python train.py --encoder_arch="preact_resnet" --model="image autoencoder" --dataset="close-ups of made-up surfaces with and without defects" --train_examples=203450 --image_size=48 --crop_scale_min=1 --horizontal_flip=true --rotation_deg=5 --bottleneck="plain" --downsampling_factor=4 --encoder_norm="groupnorm" --encoder_activation="elu" --encoder_weight_standardization=false --encoder_depths=[3, 4, 6, 3] --encoder_kernel_size=3 --encoder_stem="single" --encoder_avg_pool_shortcut=true --encoder_widths=[48, 80, 144, 256] --loss="l1" --latent_channels=32 --decoder_norm="batchnorm" --decoder_activation="silu" --decoder_widths=[64, 128, 192] --decoder_blocks_per_level=1 --decoder_block="bottleneck" --decoder_attention=false --decoder_upsampling="transposed_conv" --init="trunc_normal_002" --residual_init="scaled_by_depth" --optimizer="muon" --muon_scale="original" --lr=0.01 --momentum=0.95 --nesterov=true --orthogonalizer="newton_schulz_5" --adamw_lr_other_params=0.0012 --steps=15700 --batch_size=192 --epochs=14.8 --lr_schedule="wsd" --decay_fraction=0.4 --final_lr_fraction=0.05 --warmup_steps=780 --weight_decay=0.01 --adamw_weight_decay_other_params=0.01
Rows from block 1 of the decoder of a small image autoencoder, named by matrix and row number. Rows with one number belong to one channel. Each number is 500 + 50 x the weight over its row's rms, rounded and kept within 0 to 999. All counts start at 0. Numbers have three digits each.
After each channel's rows are labels from the 100 images, of 14976, where the channel reaches its highest value: "responds to" is what is common among them; "place" is the part of the image that holds the peak. Only what is clearly more common there than usual is listed. The data: close-ups of made-up surfaces with and without defects. In brackets: how many of the 100.
# convs1: 3x3 conv (decoder.mid.1.convs.1.weight, 96x96x3x3, each kernel summed), inputs 48-95
# convs2: expand pointwise conv (decoder.mid.1.convs.2.weight, 192x96x1x1, transposed), outputs 48-95

convs1.14:458506468430527511453406441506424498555554488483464460595468485411405503494400556549523411479590510567545448395553471510542533535520392466509504
convs2.14:478428483614468466528500493488470552469503474407575548575539433459466526436543394433538354482455493619512462496517556538604452489561557499571584
responds to: stain (85); circuit traces (49)
place: centre (35)

convs1.33:471457533492531568527462550480524377621486454526500531489547457590488500452528543479509564528573553519504474452501397474446449450470469471524497
convs2.33:479443464358451560461498506513515550420488467509472619504513531525405529517516446492583581438442501500576525525590525438523387508527441547432581
responds to: brushed metal (40); tiles (29)
place: top left (43)

convs1.2:516503413521480533508525512550421582425448458548467472496497612565545546447386397526520479463465516527576475459480545496524545490516495421548496
convs2.2:533563492552476403526505459475432461447514471549546474457617480481464507520563515555390550485460452382462465463525485485501554362474529530475565
responds to: stain (100); carpet (34); woven cloth (29)
place: centre (31)

convs1.77:484465531500517518538426394462528445474517460493422490403512553458562444520420637538511513406510489388402531515510489583488478559533483511500505
convs2.77:569508514501532596506505576571489577514519486541505526455489448442632456454465487487569533492605571520570529550497511506547552498532548488448492
responds to: tiles (88)
place: middle right (32)

convs1.17:464501529501496475513407373463457511407542387542504488434494566594504509497407591553486455466478558471465460559476560563526493548457474548499548
convs2.17:532499459537628459438440558485506514442506540495513609570455504496526485531479550462507545412457520539472479553476454588546440538477579528498469
responds to: tiles (98)
place: middle left (29)

convs1.75:494420568519416523560566479443534555438442517483581472561484542468427520492470537554476478440497557570379490455489493482572501481475520486567540
convs2.75:514486411509437526564501480466566448446521468450599506456525477566447483532503315529510496519538468512457523601502519501514452582477592487581522
responds to: bright spot (59); scratch (41); woven cloth (41)
place: centre (30)

convs1.87:525542581482466505382500441461496543502412566611510510428390512481586517568547536500429511411450475406557548488521553572382485578510515456535591
convs2.87:420596553437476557465444575523515456475497508619596507565508427437506518471414485596519451539485513530450475580459446492549497493496502480564534
responds to: bright spot (46); hole (40); circuit traces (40)
place: centre (30)

convs1.48:500465446549445545501446497434482474495602482545495517546426390480570521470513490452463420522539426460541384498485523510426442451541512477516472
convs2.48:473451554476454460558441563461511552496540470533539442509470492500454447490520550480427546482595541447584502505548521454379540439527453488455494
responds to: stain (50); carpet (44)
place: top left (59)

convs1.18:469541568475507529436473571513521421444499502510401484455528516472436644486495430530505513474501421535483432476390424552488543486445506405531536
convs2.18:525529493468467509485516503465547571503570534462560504551373466475454487455579503507472496528532552550582552551459542454400485508534448531534459
responds to: bright spot (53); woven cloth (41); carpet (38)
place: centre (31)

convs1.38:442488525485437523457527555514464482464558392401388500487487569449481495510521378567548502476477447543554537492430527494483410461442525512469451
convs2.38:537528516530495463493511496527515469446528463515563487513546479543539419506441374480435517498466526482414425447459485480491591464515489542453516
responds to: stain (66); carpet (41); woven cloth (32)
place: centre (37)

convs1.7:497522489551557502498490560502519512396476531576490552490501520480521455505514412523499484636547599483531508483603575448558458487552520504457459
convs2.7:464406581497417454498450581403514625529499536494470495543468479541453547493516516391535461542469536435494425479484467503541467495541527505527582
responds to: stain (73); circuit traces (39); leather (37)
place: centre (31)

convs1.8:484465513513468473439364585533499504617570477493538527510509491566510484480660468590455535395513544571514522493516522541487566541463477507516448
convs2.8:501538492551550483521466506489497426591482542521519559513460438537481537498558569456519383425428545511506497499450506525534376533507533455551481
responds to: tiles (100)
place: middle left (29)

convs1.41:473502426523510455441452483518458349473365399516454525498402508518426476432557481484509520576563487515539457497500504467556522611507504499496382
convs2.41:466436628583523561460474534491460390496363460539461449402519415524417468513436493465499516402466488524460522520424482493517529454488435446570453
responds to: tiles (74); stain (27)
place: top left (42); bottom left (29)